config.yaml
arch: "quartznet"
train_examples: 39062
activation: "relu"
depths: [4, 4, 4]
residual_init: "none"
muon_scale: "match_rms_adamw"
lr: 0.0053
orthogonalizer: "newton_schulz_5"
warmup_steps: 1300
Rows from block 2 of a small multi-label audio tagger, named by matrix and row number. Rows with one number belong to one channel. Each number is 500 + 50 x the weight over its row's rms, rounded and kept within 0 to 999. All counts start at 0. Numbers have three digits each.
After each channel's rows are labels from the 100 clips, of 14976, where the channel reaches its highest value: "strongest on" is what is common among them. Only what is clearly more common there than usual is listed. The data: synthesised imitations of 52 everyday sounds, one a clip. In brackets: how many of the 100.
# convs1: first pointwise conv (model.blocks.2.convs.1.weight, 192x192x1), inputs 0-191
# convs3: second pointwise conv (model.blocks.2.convs.3.weight, 192x192x1, transposed), outputs 0-191

convs1.85:464596437538485474549476506532453494515439457546542431493497580415448431511596440491513417466459589515465433471422518503456453433489510525438508549470477611467550544563504491454568397499533555511589523545506574512505624424419657414532527523542587607615516495464526589436457505492548531422597469499455485529490500479517480463438538489443450585543423565493572442478521493520499551563515476469583552433535496490517531411558480511487519526578528475498549510495538482524548511514453552548511524485563532509513475521481503491544406556551535568552509430513591458509484495509533543604
convs3.85:509503494512425562529523552447576469454436509590566561472478486539499513639524584453548504420474494483509526451435457551505458580547509510534513570493482432471565460567602441570502550678563422523481446452582428448498397565420593469504428503541451531521493502545482528480565446486524612511554540420551487591514463508515516477498579507496487472499450429515524553483482542443538462554457487446523509449507461454599579523496490497502509526502442357496530539509523570520433516510491504504542514474563466478526570563482486588540530555626486490587507586464498494511540505551565529557
strongest on: laser zap (78); machines and effects (78)

convs1.90:534333496485439582564488486564478481506466470493585514469468513445466473475481475468479536500516417479607557537477533494538520633510581486564567525579480543566495537608535454502474465514499527587529507455495440519467565414529526484461495526385502497509513487518503555434566456488441585500548476471460462530442555473533561505464453501501461490546426560502438569480502515615452542436511436577381422595550513499533559377470504508484477445401570390506406530434530554457430519465505496461442446454419464481581505581582521473448412480502509518487472536533475491495473495453448485504
convs3.90:538505542403441521448410506512579446514462468467496598480466429460497449549496536516447480459538512528482573483481558490507486554428469395464482359471476444466498579468404526497525436415431469525555571486399442487579441467437461448464590488571556436490428477516402564428508362536536549503442405490521483576509558475565453557517410527493439491566464524356541517504507506528562511482481452499455498506578596469531483524493497512482540458458511464483530566590496546488529567492503495537426417475491576547488498493440428516514534619603525478541478513460507526480513511462457492437
strongest on: signals (69); siren (49); mains hum (33)

convs1.162:432460488508458431474408416469447501418453599496514524420485508564497518505589562527456540591483498487563484507519476534562476544590513465471604490489623512479512471474500606475506585444498389521467461562478443498443464514468580494481531541604425497482512515587513451584540379482490557473539475400463471527527550542540461596434557501490524472539435562477515477565618435376500542609464556444442515501519476581486461473495503469528426448481534511622548522514522507607432539417473477429512508520547543497482547516548484512465437558503509448528516497453505558544536477492553488565
convs3.162:460502484530521461554515556556450489397481500538488488512567406492498477488580479488530488530436564487551474488497480477563518616462480520438519449505579504547423499536550505477356503479592536543411478552470467516505505531486522514460531445494596483520516498484484519514540631420503526432591518550534497496527485436550563474526556427435544587486496534548418548623488512431559590453498543499406461543455452531552524440534470533448455479429619570515476554506536562480429439529577461436569564487615544525443564370499536516555481511563573452478484512429495451541472468602457518523
strongest on: signals (32)

convs1.89:500497464525481546513512582702515530450510468525478476440441539492494482489512497576469502533510575517478590486486575445487384483493624511573425489529421542438550581585542412417606463583528564483494502492517518483496507470465536472505454516489455548518478493327567444518571491474451510557517537511447497477543439492500572535536485452389485559653453466484466500498518481546504562489448524406486473510515502502542450523482522515473501475484522501479510462437554431500609473415511526540501498440512482581508571530494454482638465521489632580552501494512531480476462558557514469472
convs3.89:527395406581482581503473497597447552540457452436502506503503447514507501531551461581502560532474498542447498545521485536573408550449540456403460549532522443493485502556549508511476480369512589555473525483535417487495522433504541518496503431412532442488421471441454446459474476485560439601431596493440482540497455462441518515591459553461579525466448506462433526462512525450539533393498562505532537382465402537598440496453541456474487497570517446484484416456535497489490395526553526549507499481443555513531531488489524400571548500507500526570409522497395564428419477456442437531
strongest on: siren (66); signals (66); animals (34)

convs1.86:487555561431523490582440501531428531493541440523555529474471473570511497541480482594544538482444519569512528500439540531448536481557581468594502426513439543494447501513510464565614480464546498525557478472560452454526509525419518521576484451463497470572437502391531568568488575378398478656424523505518477567379436506448505487515497492538566491388518489541424506422567486559540502423547415493490504523542455504537530516567538548494456370477560538526514464499473500448482516569514507566426563501500485444472448482561556528532565411484573555481571499542536513392506481470546456565
convs3.86:452556552552509485486524490397551516525524493472501514437512449558371527551547463413442530430537448490492528563521595485520503540441475416411571475510480532580489630436459546537466584478481528579409560445540564442498537402574529420539525492549492530487483419505469517481521473539545382499463524437477514544457501531507483510406614568475504456450485543504572467451588479482489392455606521572443420468511538450450458469516467518589549484534502501512519505614475474517499503541379508569512559534532489495405463491445539415453556529483418530521525450453483504571429494454535492518
strongest on: signals (36); mains hum (34)

convs1.80:421502577586563450493523456497533475494421455523474522468469546536496485501497509440522560437596545556477579506536499506611520543447497512545435539481521533474466573522524494422456546451486419537475516495439420496512543590495479435451484446480474410626375489465511525467477520514505479528596567561542492487443435488561519491568473452633456405565507483409467465619533502387511524523472571510585545520510603533584524498521403450456467548468494457527617451493545495526471532464512486387474504511567532478464519463514561540463516470506425452486544424492543437568515511560514547389
convs3.80:411522477472474578484522483553487428505441369485461497524461559500573523557564475577460540447583494494581534446453532479467577466446496538506469453539482475482511450441441452578482440488482445566517521462600442507501559482582479520495486502475500461543521491528422415446453452481474466480532488540502539457461457526572406460501595474328466507562500478374467463460437422479492481533449502376573563534520568477514592530478501534439506594469466508509471491475542487536435577567564483531431434514465511478617474444454489489465497549484489517500373565487639551516529464481481566448
strongest on: laser zap (42); siren (37)

convs1.172:453443357509470503441483494401431378434546472502531542363472501563459537475490507396488393437500464486557517520446558442536473511510517506599552494418539490445541523527473519490426524508534461476463461451506490464501512452524538407483547500516471583537481537435432465577531521451473494476553374511417541524542518536502539546547565425515581501505506490596505535537526589570513533572532528424517473572427475421466534426506470571419525531534510522522465552516535457472471516629518455530484486506500509609491441498421430475482487540513551459465503549400510534609438531564504460600
convs3.172:515527499485521475596577515569548478539479475480472456549505420588502556432456494518520511588556513513502518514545524499512430540544441470528426540528488513603569556468521489470421546562552454503457557463427402465521542551502512494538426441513517484506450532583452507485430522570591508486485430477564570574512536474402498459459447433599538510530494466444463498600532417475498605516495528474472538477509505457499559486513592484490512485572465442441510606522543468456511448563438547533452477447489492590567648611534524563378564516545558553503509540458515510351528551465547547449
strongest on: siren (36); bird chirping (33)

convs1.92:497441585441508481564530516476477559545440620522505468377489628415510396538586531546515489485494507513447542462480544470445522443562419551482490528466433401491443544535527494474588584479507435467466500564462606453553556473430498432479579501438455475560529480542498456394521525404489484510424483415522542432520518501504504468460487519462454519508460543487569553546501465429434514419487543520490529481492463566528528545406513548485469556487481451543506470452553530492545508572534454505400486486558487445485444516528561531519554445530461530544446388632569484443397498540611484564
convs3.92:491513504515442490475483524426556543501540374445483500523603528504490474591526498547562434500490413468586413580484519486531574521676486569532548599473496528580432536394530501492508479502458569530506484525442525438502551545475503505436489469614519531426561501486560505513544509488449548599431465521422477627569435488548486495524530564486529538502486505403456389498450511507492512398527381405469497468545514406511504576482471514509566578455511539443521567541513484438504522458501490463455512474581498480507421488565511526438484402514506454540448515501593576526510518549490477436
strongest on: laser zap (30); siren (27)

convs1.15:452428341594458512457469458557418454569516529576639492512425462445422472479468475388498441537514527533534520499484431555576522536387411520569571495435467547546526515554487542486375464490472576503543471534532366489341546467463523505429505402493525512566568455524552447397425428501449539451533478449480515506475601549501552476440512551487488489470549463517540532501526482514539476572474501461445491482491510474499428464520500522528501524536520570512521455506586457512517566471559556536437508484418575470541448517541560506588454465483554449484532541475526496476435473500534458493
convs3.15:476554479554425532494498470506508495549532642445463491528523422427573511608510454498491494444499431453568485438539496539474500442406537577484544431653418533568483525549471500566475477630494508558555436553558559543394517476502580539487548597506472439531605547376495477463493511492520496455463478517514480565546480503505508511564370478429475478452550454510482578527470639434512514498502427420447472511491535455453493454573506460486487500444481494523558504556562604616426419507517566503484471488483555485523519457482532440495461505469490547503498509535469493429507584537442464524
strongest on: laser zap (50); ball bouncing (26)

convs1.134:406570491546526570484459480527508479480442411513518568626533533499456511456429354541428535489444456461529487486481422556575484515466469481445478511426485469534476463542472568536480498556409493507637452457474459478541567570476457574588548402587477487464483461471486468530451513514488543542553476548504504553433502564505534473409519581487514471626573536396532521520452425528573488538517445547475593529512574503567472620447557493531469494541416520483490526435474495487494477596537513518531548495543387485444566500530588404521424447452537509500578477534518498436533456527468500469
convs3.134:467543553515478529446442471506489469488440467493483572446568591579479546436445486416601510465520438496374505499504603535516478481533514387520485451514484552502454551464383511479528449542476479505417547571486515486404570372490465494402583506479508544513537505518525491620421470597538572551488520509531473496533370458470388522477540475425474470472451406518452484563511498495409562469561446483508583546543502539523499490467523480512479523512513515450502480496467550519551402455492521501475455381532505490411428468574370507410488564498544514531533463491566561510475525464457435561
strongest on: signals (36); siren (29)

convs1.101:487479502587570462499535466556573618431525484582427523424415546493503499512574512520540444450470558479513565590339568471524538452491515504554517495541522570528624537570488553550516513509398499441427491475504482435530508466463515558509558459462467437505524415498452488506446566440455464410432457436404500446455492479533482455540607477478481445493432586566514471519539526520519528366492522445535486507430484550545500480516415486510517586543454483450531485412494537552490493526474497541536511391567482502486584492434601506437509427444485542538481430527585497527511462478530615508
convs3.101:567500536566461474442505484464434499538504556578527466497543507470419601429586537515551447588466421548611465563447534600513430449578428561466469417579514529546468520416537504496456529548561436535575518477459470573483525394498486581485566480509466362581506511561467542436512542526552528530455447405512468532480562429521409535476512500553482486489504497577513441532492533500449482497513491530517514516470517463584467504373508444568510443478542577551463487491488535530456423451564403503502526582549474529486513515399467426574608446561522507516501509525509410468403481534513535543
strongest on: laser zap (49); siren (30)

convs1.50:563545480554584515356523547410432520580481466427501548454516505517487508513492491490597441479477472461521417492486469432524460504411559517563554428524479662564532518443551485544554378499472417524490518512565605405531586424477428450365464524522480503449495492513543436465513533491516445492561523443424515520524516463506484486493454457511541422485445463436490504468463515535529456397440458414536546604538488437437478496506548448545569533570537504434575444550457529544522467501464510528616492501451566568492483516522493560605533458512493549524568499442485539558480469429522498460
convs3.50:495480518455490448505561568536439485585460458477569524429485516502529463533517424478495518510505532486463403540539459514416433511418537618515338493459462616469512568496490571479548561479500499468571400384483471510462453525542548514564409527531491466461482490508569456494496521531513463439445450395484549418497513555447591509520411645469456495565521499574400517556551472524500510459530482492442433503478515418529568337481543430483456444468516498460564507503512428448451412485397482522541501508467469478522477534532452474502587509497503461474568526526452439479554559543479477569
strongest on: laser zap (39); mains hum (37)

convs1.183:557581491532452639404547556487538442556485509576521517500470404550610545420613571557496428502474474475366487461510559574523494553424570386544548474499388474467504429458557527406488512547450493535532542443506495460473526456447540414484480475501483531486443496432587470576463592444558574576522487626501585578505519507392465492480495516454422455515536486603523548452482482511442536473510482477445494444527514502573541467531490485585524431509505491472547563487456480518492520517476537492509517547549512571447509500512450465414528502533513550445446466518596421487545564488515491542
convs3.183:473490561505569478540521340546533429491549512472449568454468454492519499499436544499431537499494528450542507501568514447461514532516448506411512544528445548487457491511439420507528499486534468476512500488557535525485456585555443523541579504459448482488385478480425518504462522386579538615507479437545566539561486495534539520515433531498514451460473376544447473468634541436442566512503511470547525489498630471621420528439478539535495467524500484403468385442555452545542481501596521414488528414611440440486499572436549471444480508453488520527574463499445459423444540473442552490
strongest on: siren (45); signals (45)

convs1.143:558503477615470493454534488455577499621623491503482467565510583474451473470505508434489593496504527484531530421498427496579530520464465494530502438528497516453442488525493465571482509568453523561550503496584529490552411533451505503545394593470525412493384500399454527447494494489471523461435430481500534514596490404576522452605477585448532538492519460458556431459496490556528539377576514583493496542467513546573532457519558516461442453537532496429429455442583531488561477516509422507443488502533467497497436477509516462536443565482454482558419471513536635592456522416433508462
convs3.143:485497478537450490528473451446486419532657439440471551599585536514506429426486427502480517509487537488596430509495549555514499549522541496486473453520417480439501500684600544454485446484408522472576507516473515431492545487553517470484454513539591442677489445505484509471483483508479481472459585413543441470474500443583507473497512534476498474485502480454464499488519603511588511543569502560431472575567524458470470460527438546449575508438482481457467423525554527440522544452389553484526486360480522474448471538516514511526565377473498412486542561535498477511465517535477485457
strongest on: signals (69); siren (41); phone ringing (25)

convs1.117:515573501501570462476574529521461509550566486481501512438481579530530540455408553511507466491500547435461580533412485490488510495471502513470511543494475558403436464558632510448485513422519479470440537553462500499443512505464464542409483587362521536487484457432505403449499490488476435524419516518463405527491531488617495512478569550436514479496529476508415536506524467487548525473465475510459565469561494459457457542493564439505561439515526452492524600502539471520655514612553535458383495499635477426574462586516529475555484500553593589431535512519519522436558370529462489489
convs3.117:504502533442461546448454499536595603555431486506375519535557519517498538444499456471536527531470565519513517546548471564487464481492611460451499658492455441509420506436510536521556486484525475606456569436407529547485513532449572490547427518568498481474455521546487488541580521522488455445432455554436448501396539566405468525621468522432478430498576512517459545484430476533536448426503493488456483426519448449564496504405627432464466488552491414440438546496503508478507450547564540533470499559441484469493587467478528476465490540394443417449478546465600523532448509463497490424
strongest on: siren (66); signals (66)